From a checkpoint of a small contrastive audio-text model.
Model: 25M parameters, log mel input, encoder arch transformer, encoder norm rmsnorm, encoder activation gelu, encoder moe expert_choice, encoder num experts 8, encoder layers 6, encoder width 384, text encoder width 256, text encoder layers 6, text encoder activation gelu, text encoder num experts 16.
Training: muon at rate 0.031, 11600 steps, batches of 256.
Rows from block 2 of the text encoder of a small contrastive audio-text model, named by matrix and row number. Rows with one number belong to one neuron. Each number is 500 + 40 x the weight over its row's rms, rounded and kept within 0 to 999. All counts start at 0. Numbers have three digits each.
After each neuron's rows are labels from the 100 texts, of 14848, where the neuron reaches its highest value: "tokens" is the input token at the peak. Only what is clearly more common there than usual is listed. The data: songs of 200 made-up bird species, synthesised, often over outdoor noise.
# fc1: MLP up (text_encoder.blocks.2.mlp.fc1.weight, 1024x256), inputs 128-255
# fc2: MLP down (text_encoder.blocks.2.mlp.fc2.weight, 256x1024, transposed), outputs 128-255

fc1.658:416463472507508531522453461523521469528507464556493488457511481496626478452493505518489520539515509475504463433444472515433529418471528533533555509422600518479553543556450476474550541496502479503401493518420439557529527529491513467451461540500543379474496481503494520533515556464562480559537478523412514527485539533560492408524506508468518524512470571496516554441481492529485479570544
fc2.658:531512463477488504522425457497566466526513549512482506506549520491515518461435551527513497524547439475462531488464452491497489498494473475516500529498475516534535598436527478535541532523528534472526500527497537517512462494467572521422495417524506465532542448527548465598562588469580485490539569450577448446490535517430483451476470485502516565482481543469515448510478474454532466573548
tokens: "dip"

fc1.463:514518537444510458536495504493496562433501468471487589545530503516497507533539493529512498465460552514480537471507501504453524480524506550523491409458477517466450537512435566427447483458452450532473507481450471480458540534488529537426518454484510493470502542445493495443517527542509495502480496527536528558428591480493524519456482492581527510475508471524499514578499590480455576544536
fc2.463:557478481518482538469516491523455616436461450502446593454460525602418556448575535540485443480468492505523589477459520479520508448525559543472537454497474441493569435531440472453464515483531498421479485484455529496504504526523449538494534574498477458523554481554583509511509406450511512509397445450544510499485469486484453481480464534522529545524563534415517518511494498510494634574531
tokens: "dip"; "4"; "buzz"

fc1.289:505526521555496454493502475490508464482488483465533482466543503407481493487443468614518522542475575396509499578518400576509551492497435516495441488520459548558477513479460535474490455438513435494478483441502471508464454536482536499494505510543559540456506472446545478524501408480462476509460525583541479536552591534481537500469527450553544490537458510492502453512437556512548504507470
fc2.289:424450489511483473569501480475460500512521462517522420532487527420450548487540498571473582595499558439495501558544398447478479563508480477521525474479511441472554550508457518549601404552509488461511512430466473458452546432513447524471496512511524453529518428423481451487478495488505508465507447550509483502452530425515517501491469500549501501525522565465490551507475527488552515502472
tokens: "dip"; "steady"

fc1.66:478558493492494471543450525427483467519431539501485480517426516504522470550546423466468444530574433546524510499489467533503407444414535461529448541560497512530488544550529567514539453475532462446542533555433552446496506465475410548525446544479489505536465461501563445464410447435509563463527499504525440569491465488519469519562461532548506489506511512472564478504458461537587549446521
fc2.66:531565452515513472452493536552552428482489509471530490487497514456461480400527457545535504478535522479501488469598434397497485479483531515553538458487559492461448548485506570490579532524500533481515478553510462443507518496468558463427489484492547543496486556507459437501543545508496591420480469484485401537522445439457483569548513530479478433540547500502521474451501535467492496488507
tokens: "dip"

fc1.102:587442510469459426584482548542494506534431463495480538473590477538473474517470544518437519527579465459433481458474518501515511550451493528559493469513543481434496467536530435504545514467538583547498503528522535460443507510540586453517527539500464528491510526463491499510526574544487504458487553481554545482473447527567483406451472561465535498491499549591559453495525486584551509492507
fc2.102:532448405468502506504551523485446482522431471477476403488513518580451518457473436517337425480512497509490515495536531531521512517531517496499509550515431499506506516591561471515517491468509512484534504459499459483451485491489552521461514495455462489527467499479431477536514554477517521482529575449423581468425516460501516548468496479528503512516544532473483581537571520483535413511516
tokens: "upsweep"

fc1.765:506483500465564532456510436545512493523445507395512486626504560523505457445545476460519461486466526508539522450531500458475463525545510490547416470539550510508463496490518539565415507498537509464496496487579529473478541487529514566562526545543470491487474514500461476460502464541550448437507540515421531432533533520505532491505422526471486548427539460471487483488530530497573540452437
fc2.765:513495511470499546495503532496556511567482511407568526615452460475484434529560436492611497527448507469575544501544483510485422506409445491442481495519571567532513546466486477531409503577509465530445502489479498582575424457524495515493518594462473462559487477418454481427478436463534453458492505488471528494518501513480493471498438542491560521501490452541528519575588588551495454522509
tokens: "5"; "3"; "4"; "downsweep"

fc1.738:490544480522494451469468489512404561546446485541500552476542461439485460435546519485473545565498549498487476530530476530445468529537570539404493481511438463454499510476555530448573492465507476522560494544485463499503497497473440484532528581516510440472478498516513491482487524503503481441523435514550448539517522522480437540494498518525499496478493469472561521535542531521515465499462
fc2.738:458447525483521509489491517436444545571512544525475439433502489548516528525485545458471509521545522534425420432538532517410438482549527466486451493550456426543543512583512570508611507484492523483498492460475505466477473483513538547435513558519531499433447516434496497525549475510506486569509511461500467500465553438506466461565495528507502557380558471464457428491510571474472486489449
tokens: "upsweep"; "dip"

fc1.358:493494465475468552504437478392475459493555572501479483430508486513483548487488535525426499511488537507461530502525497480470542478435526501455486549471430484473470520532545484459450526479457498544462517542568531459531555495450555577513465510544395489509546559528483569448468509472534466523540443475508492478498488526458496474508409623507533583568522521492493514443508467465559506586524
fc2.358:450533555470526519507536490488525446481499552504489490489503418541534473537474527509479567504383493448543469518449531524507534493518527535528537487525508541510531540503482490529474615544424476415504482487550492621513495516542504488558464487465528519513519460505502524552460522435505457502489541536486469490483545497492570368487535509510490487537546446497425490482586477518438496482502
tokens: "5"; "6"; "upsweep"

fc1.272:439500523522515493535537548477495542545498468519537494497509505499485470493448470531467448495483500546464529462485499534517490511486453385567479529491543494449496524568474540467447462492458564493515566528531433535500516471495543493524489471496456507492490448392482464521535528517607497503539575424457499521500522581528478534516539562543547541451581540447444469457576490469466450521501
fc2.272:477587482467469446496382520531483450446584464573470505526478502463508518519480493533556443481520506532467530451514515550505531486480466411529532509410501459427455516535520447512516459509444452564513528523565524535469501518483503561474478470539571475592557486443437544565534486483521524511525520452458538583540420550546452575448453416497446510485479448490509448444489495481495534433502
tokens: "upsweep"; "4"; "downsweep"; "5"

fc1.666:543498550472476510497537456523406496427500434482504451487504574452527474506473556480439471467500448539479547485516495471490530499563474501504471520457517436502511520502494575478516462496495496523496447523454462532478485524564430482535436473564498559511502461584495507463442472497529503475395556517521461526584564428464479485463572523524505512473450516521427522565475470666540464489450
fc2.666:602543461499555557479509623498462515426489551487487496481512534499482492555459573516552507469504557497514444560467486507494502518554460514515468493489509457536591495532528500494538484493482496526491469502460474451479422522508466485563485437448464560416515494557489526450517450514529515482553537461466497546509527449526517491427519501477528459418525486464497558522534500663468514554437
tokens: "<end>"

fc1.181:537521552449424488540480530442450476458456554421497508521517503500500454562494625542567521504443515558477579519518404547494441404515515466553465407465480449522527532492536525487548443540505484524447517575443440500550489588522546468536541541530569527460437466521514564471464449481527501466459510527476502525534552495513531542433514467471497534521518530499453539491531444581514534572458
fc2.181:504438458490488560469495540508535523410464535492483515562488530498407572533489589489499467500473524492526445463518491536494468483518439542544538474486469528474544511480531495517524449609467528438478563535506532491536478514483558581476504517393500561482526477580524414514519450482450493449562486473551583527487516425501460528539524454510478509471549508475530519527533497556510448521420
tokens: "<end>"

fc1.422:564559564466470517480524511437527493490420527455529510496528473509515520492470516533521491512498552542506524553516449499508463429493529453587490476475487443523457529540530588457519484523534450491506510505498436433467500597536562544547444477503545580437559496578495474496517430477515588444433506565498582565477552481456480501481498534472466479457525514446525547493571435480533524442478
fc2.422:503435510522515551477540543465460509481485553488473528589491481490475569548508601488559511502501449506501445418468512510484512469558429491534475508465450490431549490439486481463581498604526572465511577494543489509432496553530577605485546457419492516512508422531560485502498472479478590493522470464512515549473469421526483503545501492444501524445545522472568529563538475480528497520441
tokens: "<end>"

fc1.44:523596552527476436509500512507510523440449556408451486529502498431499479516560452482557504483424508531417505478552452408445452520544555447509470499494496480502493498527478529403503525541501505524555512480545558482525503560559494523497449506485465455503497454526510576522548499422547636496514534430422495467436524571481487526500462431485477532500480418474516555479489495437565511480572
fc2.44:527518461496530489523481553490526513485518515422512506475510434567485508484511489436439476512548464545452498507504479568413467477465519520513477512458555521569479460547506492474416483490513529539445502463506496513499495481580441514473482477515559444424467506507590501487545436477527654509510532472511477471494460499469466535505524485487496501466537486556488479557496501441479531531490
tokens: "downsweep"; "6"

fc1.365:466534547430431390459483456444508502447495488506533452464489540509550475375530519526457414493509469473559543449500431509581489443455491520486379520493539475487504471484502531455487513461536552495475562523493458536461496561549462459545626477507504468511495513539482517499546490534405471506520500499490571481521479509556502557496435519490476524516476510519478550567473499534480524472524
fc2.365:474464499498499466545524515433574586459463532504550466466570508468465497519525505468448464463484527435562444479490525525548536516486534478522427453473499520492512484512531567479466494546417520467468540536485459467551403465533530513502532511492565504501514516589449491468511511476426518537490473488526472518484508475500477572520436576509456449534474505421483489553453515531502505519560
tokens: "upsweep"; "6"; "steady"; "5"

fc1.548:554553489488544573442546484544502429490533478499450528470451453502498436598551494533437568498486468454378606551521481503537540505531461483509450491472475538433462469490494516508485439491585530441452519446545493483527478482456481547478513475448568491480520473492541485530586463482463535483576522500527476606507507553505423477492505539499488550495472480612532422475474507534467455552501
fc2.548:449436489445498559491591482524486561511540522558479502486496463519520522538517545496449569511516465562458512494473467455599561532535397489466555524515493519456439465508535518564545466503585481448456434487514472497459457461464469525541456509478494478503465505508550526498565456529452519503511585476501480486499459532551494417532442547573404478548390540541502510521540500502499468525525
tokens: "harsh"

fc1.432:518416485480499518538496563495529493448481421517422480449456510518511514484460464457453449518470553569514534393567481575548481609509472534497487459493482494446485518518442483576524445442486481411494531528506506458486597495518552554527506475497503463471520538469369487553470568529512485460503535552508542543506551442486509500536519466482541468482522462473453498470527486566438497523501
fc2.432:462526404503579502485435580488543516454468541444437526539442419520437497527514557471512485490488539539474522524517503518490487520495519568585514484501538482498538417502458493495517402458503486483505503520575520480444485555500498475537475554571543513424458547408479444511522492506529507481542513460453512477479554552471447475510502444565510531521472528555438489501567516547502429588574
tokens: "harsh"; "2"

fc1.728:530482522521519513455509497577507482514525564437459577543582559510502504548475444546531529461504462564518489561469539443534483507549465542529576419571588479465489507577481496486541497433507487421464551504491452484497516488496550457459474499580491451509552587549487484490515479509508501466507512544495528483524469523493478470492494571497507489464489400438493493495397524514527495465473
fc2.728:492456513513485515535426530471468499453458518431460496450465448440501486491491495553545579498504484465523540600456433512510434466469541471499467504430432472513525501484577591615424445470462551444486485537476543458564539486489582382555529497516556491454472544470496498531515407509451462569497482524502535490486442505439501503492483519483552490495462520508547467439486516529501470501487
tokens: "dip"; "5"

fc1.597:524471562466534480518410453612518492538514503467424563527543522531482465542460482473556488511553458490507619513549541491501582550552566572474491508512537504479458504521505543536499502525567448476471477461485558455595450505506479495543546604512529478449465523492493528468560513494438458529463526545532492516538462517533487413485486537541538507576508424563508548461469438436497539496479
fc2.597:488519491518556526505469527491494536462501523490443560465489517596416460567462531483451554494530493479502530527486551576458493493542508500538416572564507482542533397501501527532419481473550471476530447550500498449568433529513469427523542573486544472408455560522514573404460502517524468534469498491500525498439469420539535531456518522594484501508533433531474501502466467472494493481549
tokens: "downsweep"; "upsweep"

fc1.447:507414465513433507539446482475481464570491515551468434416574513441504473523485397559461462488530558512553481544516520460580524507499559534558418531464439455501475478621466505507578432496491506562448505513484509546494542500477515467552487473484443481563477541507482490440474516534504496541510477549509428540480476516498483493395476496487517532474464485537535512446495474571507449439550
fc2.447:413493455452540550545501435551491516432480418534490472459573505501542499461450508515523534495489487504455542531478495491461493502538603521533509522422457538508524496494553516464522478590472523504501469532494490538505549541536483446524519551507463433471490509443460482491483504453530614516532465447514407492457553520504535559405498466446479473482438442442543522477548497535481478454544
tokens: "5"; "harsh"

fc1.490:511490497436441535480448553490506560472557487518612512451457436457553419511431462474457524563481552449505499551425465483515532547465498501433489503462475524531436415516534572425517475536546495540507448518490525518562541498497509485490509468457461464508550505545427545462549501525511526538503502487485426582515449514539504484500535554518579497537464484571546537495505496577538481494498
fc2.490:494466476494475576516520542522531513495565466503599535487552491486515421570526402483440608519503516473432587573529525452480485559505431555524467543515472516506441469508455502555450480495584537534539520551499507473509610472495477520433506508522477526470458486484579527416540445537497501494560541423526508465491487530581505492495490536431519517498462518503451552458512494466490507573441
tokens: "downsweep"

fc1.518:457477524529542466495460507535433444486516475474470479459488455522514532481414520484556508539519512500521456486528451412565497478478508430527500578528481487433440460529565535519482582431503441476504493477536543547531492562545504506595533487511548511579454548487477517488454506499467496485514503483482501466528566497463485530482485471495494528469524514517430591554443497628559428518472
fc2.518:532507551533484543451493498462432512434436476589485490566499501556526600504468547452579477525447515519487555570480531518530515452496520487527563461557508434526534427485557491469502531516514503520522534454477525515496497539561418504527488526526490512551443541482491530522455422526496456506547458525479489480505503461536553592469490565525458583425514516474490514546496479594470507576508
tokens: "<end>"

fc1.755:451567574432492497465471548553442469500462477482465529486395451520461555505559481573571537543544484532494541482549457522522503473452479603538485503506519440506428475497450463497460515492480461539492493537556518542556535441517548518511434510447500516511509510470484451495534494516564464504471392539465544543521501479505519513445477463416541568458550551485503504479499533513503545512459
fc2.755:435533539483505519535517453533481445500489512467491552507541580512488469520488492473496506553472478594543456509407506526475512484498480564553486479599499511552507480470460532561509475458481551535457594464552559410532481551494420542469563507523450491495457521451501473504507549437466495562554459426491508467480573504494502527474471485484552483521515518485487505604493434444492530512487
tokens: "click"; "buzz"; "note"

fc1.151:461484540532506493515602564552441453439430539473386512487606432553516543502467521458432507498524511485398542511509537458475487556378491474550510478603460515481480470537535449491504564475512496503535476518496469496481475548494456476450478544486523486520478445475534498550472475522479511497479579505471543510478566463510591503516501512533547508475510437511503439429502585541544479470551
fc2.151:526580578439453495467459509459529488452457527520558451516526516491501557557534501505563611516463542519477560502457533483431500481570537444520520505503500465533511486527440464438576555509494492509545551484519551474487457488496475564468522502480552523506525520562545475481508523489529502388447496582503546523473498511536550543489478421436460495470451532446584497521448532561553453446551
tokens: "5"; "4"

fc1.336:493485536486507463574548475448545467507447510443530483620500481410473424486505476534493527520527515507561467516488571567545478524463443457502534440531503547533454478441462451532478521430595512557496446450493456452545502521457493494447498533522480484497413544499483505485443483478502464471476471543500504507506548447438536591508489500469555510471446567458440464507532499516472546515484
fc2.336:516558513548575476418483531526502435468493478471536484565461481440501455498524520555560572508449469466526473509512434497490523478557535470462510504499536501454514502526473570551510478496410490487508453463484482465461589523551505538483463502468513440581507575500505455483553449525530469428531446482496510443515455512482554480472576534450518464482534583404502496531519499537506530446468
tokens: "downsweep"; "note"

fc1.729:556469522427525501472477419471441457454414554459531496456448473508513456538491518538479580461490492440551546424518489531513479495523529566453493463530518493506518509511442545471494486492530470490495478480460519499578487457435514523601548479444492470538481478517499544495496508493418474488562551493476447475473534518556467530537494496518548528573509529501527549502479523571550549518469
fc2.729:541534542488522466521484552504489518502504584433521535498506496474476468580505491535468471416492530488567446469472488530507544467447488551499386426500501444543564449587482519489509445579425482475435480447530413502497496457484511569539584561540502468498525495434447470492460508532447485512455542544569551555519515523456463603500515530439456477511459500464480521492560501557516525473474
tokens: "harsh"; "arch"

fc1.149:542534520545514510534486569463397552559513482515472470478567461510419468443582474538526481577521534478524479517465496466424483477503535547442481474450472441499485558464506495473566518460443492529551519489537546463492498429489496561559535452437483420484430546535481570542511501472539489490539464425557415484542541436470477479433531513527455496478441512530520553536478505471479484486489
fc2.149:499459516514500507502487572486479582514483515522534450473487507462514543439513509450369439572538532511513516450559548515493470551491552511519501489508412493512567475517541580488512498445442525558513509502455542425494436459536584546489494518490422528467463477515532484484481518511474497539493463493549383462501470515531445488546525562540462486415556469424495482536517533491500443490501
tokens: "upsweep"

fc1.543:554524454462418470551540548467438502559479461530491540481518540455451481559512483511495574471560472505512495441534523556511485486511504551566562532502549559489448510585498523478508495525534512453527523524470487468481469538557482466469543473493468486478547475481520463441564573631533482509556483552499461416406510570524525479524534483462421520482477506428552486469555515529488488462492
fc2.543:492517478452486520461514487494546491543431444536478468522492480527518455528505451536511412457565449510535446488446483497477507513525506500513521538532531457505415534541496426571450555432509468499489452513563451504472495498520536557496496528537446537442507471424515618576571480556552467508515533444547531461480424451536497434494486411468487463560555579490534505472565464449471503502509
tokens: "upsweep"; "dip"; "8"

fc1.23:530494503481518424434485427513477476556447474541522547537507439448541466511557475509482550464448483511515552492603459483506515493553413436456474489446510512492483491522484481437479480553500465541483568493449463577495549463566527549501503569598543472585518446482506478425534495487452506487510512548412501485580533440525485410539459489477527502503559443442458533453592541483520474528519
fc2.23:510402522447437517438479446462508468449552523476492559556559461495476528507528479438488526483445510482565483522601447545476433500498490495477547503546506433465543516547504462468529410537546457511521463475548445455479445536514468479519493488541456511484459519525531568503424511498517507525410551527480439471516512547486493511549413533515489553557505421513505463496605485465490487541488
tokens: "5"; "steady"; "4"; "6"

fc1.598:508460445462505589482490457499457463549462478461539467496515527492474515494546476489435515521470460565487538564492432499542540619417458520499543493485532507519478477418441535582487639540562502530487481551460517436461505475497541458598534520463508523533402517513439465491557542443517451473492559469522459450493477556540482542430543468516527430521495490541432519443516496505489488479441
fc2.598:528447479476439490514488502488488496501528518517495401541543466434532510521539544477460490548468474518482523511429439483524575477502466466513524482454510484458445488561508507577492560487522489495507524605531501524413535513532532514503474525512398497502518443485495501457459473488477511525474468537502450471470459543488423521568464519475491494583457453497466498501549577519505470454531
tokens: "harsh"; "note"

fc1.245:543506569555467480519440519590501487545491550556500487473470443496549480571382474534492535535533482446564529479470579593524520406456456492470499545473504457508476491543483494493417542492493506461503576510470572499427375481477565494415525563534452483448508459501432472498535528519493515477458485538568490528472570487553530546468556437462487488522527595493498496553484463442447475528532
fc2.245:476497502522504521524555412495534477499505542544567468481453469551465536521552477473447491496545431483494440614497510498510512495504536510483507479531485465478548526468461577542512497544497498481550625535470438490440459466481487538450509475559480486508467572552484510485531549491495456535489491399470584465482517481485545496494478458509495479441518419537475583516444505491477556513541
tokens: "downsweep"; "6"; "5"; "steady"

fc1.254:472464568415494509532440527599504440470510550540429490484432447543563462418409468399496482486528524447538504533544426477467466442513457458398543490490515475431527492599496486503490552518515477519524546502455499496483514509576498503494450458539469480429500529467475460496449463557499478531437475464457488467486535538450450417501561473481568499490474408499519390555558548575460518528457
fc2.254:468459502495524537495482502472472479531498540546444453538517466508556446543526425497506483520446471511450509522427560440472541466551461557464472511505497540474435536488517463468506507468509465538505537478553484510461447531539577448554504493514507517489464526555579502491462500514441470528453459509483469444545589530510494503484502483486523483427530555472490530486469538579511443511455
tokens: "5"; "harsh"; "buzz"; "4"

fc1.630:526493537494559414455518409450475434541464491407527545548481412462514493512585480478516511499473457603535515608559466429461453530572458454494482485561503520468501524476512521521495482566513434504487549514505492515534519494543488550518505515550529441562535501458490524525491458505508505561512510543451474533594494504533497478440423520497479542507539417447523527511541539511529481515548
fc2.630:497472480448503464517450440540549491532491469428524536536489447466528525403499464373557481450490591450557483520597515569505415574467491543496540509493564433518440476548469457513484488537527472507516519518540547485526514520504462534547497480512518494480459533499458494459465447538505490557482581488499431513471489476459475569477496474497468499484504450566537556518597471539490426526479
tokens: "harsh"; "5"; "4"; "click"

fc1.285:462505467431568463466534516422496451481493505518535523536524494512521524498508452517496517480441510490510528546491452584514440441474511472486566513477482507488505552490486516571506463499552508466600499415481463502525558515471595459505497512432506452476501485549503536581470520482555460460463477507507524452516504525578481531484495504501516482527516420529537515540509492478524535530494
fc2.285:460423490500500443530460514484499462494439538532513500522498544504529582572524537476436516454528452433474531514545556549552429438449504474504480540453581514500524510431476487457500496456497487461574462455470478458496569490502503509501498499438472507567556481502508443520495475488516519493451438506535494545501538509632524542446544511464480489521527497498531522552488462486480526498396
tokens: "buzz"; "arch"

fc1.234:538496539508480536557541481393486458465467470479528428526523542615515476493470534469513488528494489572465499514513532528465458501514491499562466478507466383493451520527436556460486540527477504500493510511474513542514436543483500515531447474521519502479496441457454486482462467413429508457494579512492433557498533471486493463455500469539514449471474422539476494568606437579497527489419
fc2.234:528521545525483553505452571486412475480447526473496534529492551482488547562479589466501484498484496538496493508505557512479476492577460442476463524557445487496522463467574482513548509534512557579540493519469472510523534516525443514504498459502436511502501507525522481453483467478468489465495538492517523570595544435525535537468495535481495530464495496477519528548595451688433448517422
tokens: "<end>"

fc1.457:589527535500491409455501535496449511468475490471551552589517507426517480528452516509480474518495503577465527454523541484536502461477445479478480471436470476493553483506483536589501498584523518490425480475413471499493537575525530433470458516536493559558406394494480502448548498503469498501504538492442524475512534501457516504497500471431537552541561539450490537534515496605471529505449
fc2.457:567478479455419438522545516497533431430479507464416498504543570465445528505524612581459535473520540522467432450492486567541530427551450503469539529456518518477501544564496471505481434631524532492423509479464520464491543553499470548496492479489464564423495499579438486485537489492465500468559448500525522515455571429498409506506537466495554508501541456509514477536439458625482508601419
tokens: "<end>"

fc1.10:519405475504528462449514508509427508527528540473561523498487533474483519474498435523505552454522604567430464515445470490513499455552423475551437508505460560463447541505495498486562570446475512495482475489496551476471487478526502538519459534463541469490483511517476530524505518575441554488489455525517448446503499496513480488451557523540499519454555493513529459455494461547475442521476
fc2.10:516439458464533450500568544543447497517535547486508555483487565489439531571476512480513594488465579548461508487519497536568544521511470549511487558461460538447437490509497485544565536476489452491481537461473505495550484434454546499507440531513516459533517502522503562491474474500508510458451370458495579458439542526475486458493542503518476502441607498531541403432530453539470493539541
tokens: "pink"; "rumble"

fc1.441:489465503473490513541517489494532505551441507507545484530539569469494395528498486537462494491578528489544478498458552531479434558484442489506518516508536495550478521513501493553505514439487488483486543540481507452461577489575508492530401517424506477585440481535465467503524501478504456478473471558495558547455510472438567424519516484480619465500483419524525546493422545505461503468523
fc2.441:438487469470482543475499496439527457450522524500455533464445525491552486553451516537487536449502534505447514468548485491583453458508548483483457528509499495465504518538531547543534460461517524463510459555570526476578494547563603445545555495564496537519512508454541461516536470499537502527482513384474492516486494587499528457456455480494505472466458540506570524437474500522473474497490
tokens: "upsweep"; "note"; "warble"; "harsh"

fc1.55:508497517431485489506556482477539471473423503476481552499545499471543521494473501461461527506522503485515499516489515481465512495500480493528483501547515505485505448552492425579484570479485523537578603493430462489492438503513484512480466480449577513484525523534532535543418449518538550460516595487475428586445509456408520454491506529520580545478592414561519473450529543478531492514467
fc2.55:585505575544521475422527497424481503432450450458525493478532476459498536576487515544497558515548564457453531535508527466522464507529494465494552541527501505487469465504514459437577477465490559512533540557480497488503524527524514571451432581523541512509474533485547432564480508484540540455520493498469416468529515433479560521525530482498482549441490480496516545493420457517492453487546
tokens: "5"; "6"

fc1.219:472499464456548530439502474460469486437556530455514547511468506505470533482537546461461510446520478533536525454462540557512434547460470478478516557493562495514460582503519542489543510539597503575568475518402484580476500464502584562498540458490526488480511493511452569500497517543544501513576465447475480541493528577518448507507451514446588557528451493530520606503614470546553480491479
fc2.219:413515475402563530489518491520466522481480502493493532545480552481500529495553487453510473486473504479539444463496564446474493550520466540499519487553494506450600528498428481514530491514468488528529472540467560487488491495492478484518479492466540545532547478471442441538558514513473486518513577536435497447548550480509516515448536485535414485472558555481575500545451534511498531428518
tokens: "harsh"; "steady"

fc1.525:514441560478445529494496500543448497438462480435439521530585432552463450578545578488484499547508466554508521507485464523534467464519462539478433406516472546527490492415458453457430524509454485489484490495518455542526488559441547555474539455493558510572458537419463440514469488488469554509503555536522577521531486480538533482545495498495552540466603497500462428469494491508491497566525
fc2.525:499456565513495514514446569438519519476468459481509474507534481537502471489518512492471497555558505443458487444470467560520539479495513496520480525517577473463559516504451529450509558514506484470471514458521521498534486584450515497478532606497511485535440537527515531517585492468510575443466459489545565484525574500543497488410511548548513472485483463451578532532536480532484546565478
tokens: "dip"; "4"; "harsh"

fc1.709:491577476471467506537473467516493477477519478522472507479520484536478530554530477568555527513455522528445469545477512481528494480484496504524471518513501527472498452562488591541473421459504528467536477471440475620573541482557501483490470482448509459505436530492477448432494431499414505538474495520496453529496525488539521448449522495499440550506482522465487535428595605483547427509488
fc2.709:556455482480550490530493486564550503493467482489508456512574471507449474490494478492495503538499543449455505513486442541473505575552517437496537438550539514467498481527512546534500609481511490502455557455512523551493622530393533485446556468497483536544495443501432471484500506529500514466543577502499508577502493484543530536500474517486484543536469519544567555442496524425490468546457
tokens: "click"

fc1.739:493543462506502517468502448427568484495513509565425582502520509580488477466501454525493527466510497494485506520450484578462514503538532535530504461496534515546490455567491556479561485521524474462487506522462526537478536485437500484542473436539508470486481512546457409512492408510551451520423549530553546524531521470530554494450500474516559525464558536543516489514495552484526498523444
fc2.739:479534514550535560446406516439509421503535571485498513396484475524482509440507486409528517487396511562532510535529433512468489454470559520543548480439510490578515444498501524516541533571500477479483455522581501496491568499481492475525504484515404504529468506452476487491503433452523467547508528510502589562486534471492494438563514533528494529459555561497508531517517471430524496651520
tokens: "click"; "dip"

fc1.731:433504566506511457494573480494480519533469497504519590577510576473499415549486428511511507511411532448487440552494586531523494496518456537521545466542493500436494493518526538545452497523539507527576527524387438530494526478509466435489553559527441521522511523514552503524433479481529465478536551452467467507461512508525547483526501535539494535477430468450505486467449475459537459517498
fc2.731:559479500518529503564506456473514538467538429505555505469526588494441504466554523480535534547539533570490528515461474522512458541591432468544450517479506495515501508533519518452497486445515416421604480517478490538540577484424594485532512523482428405550496481534565464456484557502545541470531521570488493537457443471450516532503499428498446651479469459493513583557468423492538549514510
tokens: "downsweep"

fc1.495:538534546478518486482497511535406487442443435518535464442509547517500521521466557481526472506505465554582514504505497482527514480528471553482481516515534409548453509506509530474517475507464468499508487506454453460552476513554417511522504462506503522435549453439494552439442498463506535496505523463454463531537560430452490473429461518544513534463514482476496594525485450671542489532406
fc2.495:557551500503532494468491498466449508469476512505491494513462473526483507577483601554542483438516480514495429528408530470500516499524430497504522506495431451555556531514561518479590446501498477491527512531435520450508481519515484505550471490479463556463453454526452500462487462482478589513510545501476532534536551416500514447508542490494530496442514512468449566486523439719459477587418
tokens: "<end>"

fc1.36:507524521478497508408475458487506449509537497483514522525512513452425484527487543472523555478515522480455433566403533581396507477475490501520497579519524438567524521479513442505509520494465441503478529500463531496480568510562517504466514438514471499492475516571513493434574447501466542503548531510521494498496525536483516541547532470452503513524515439473498501457561579450493523466504
fc2.36:467506491552463484314420434570448492528497519542536496464456478589528439551492519542522519528516439510530454469536501491478537529515534559446560443485457513440545558532433559494493583496459501532533487478447499397518554458508461523503496517459438531511458489530456474509502454450497504506445474502417574554602532538559450513525475489513479489518455509496446512493490488448456501541499
tokens: "click"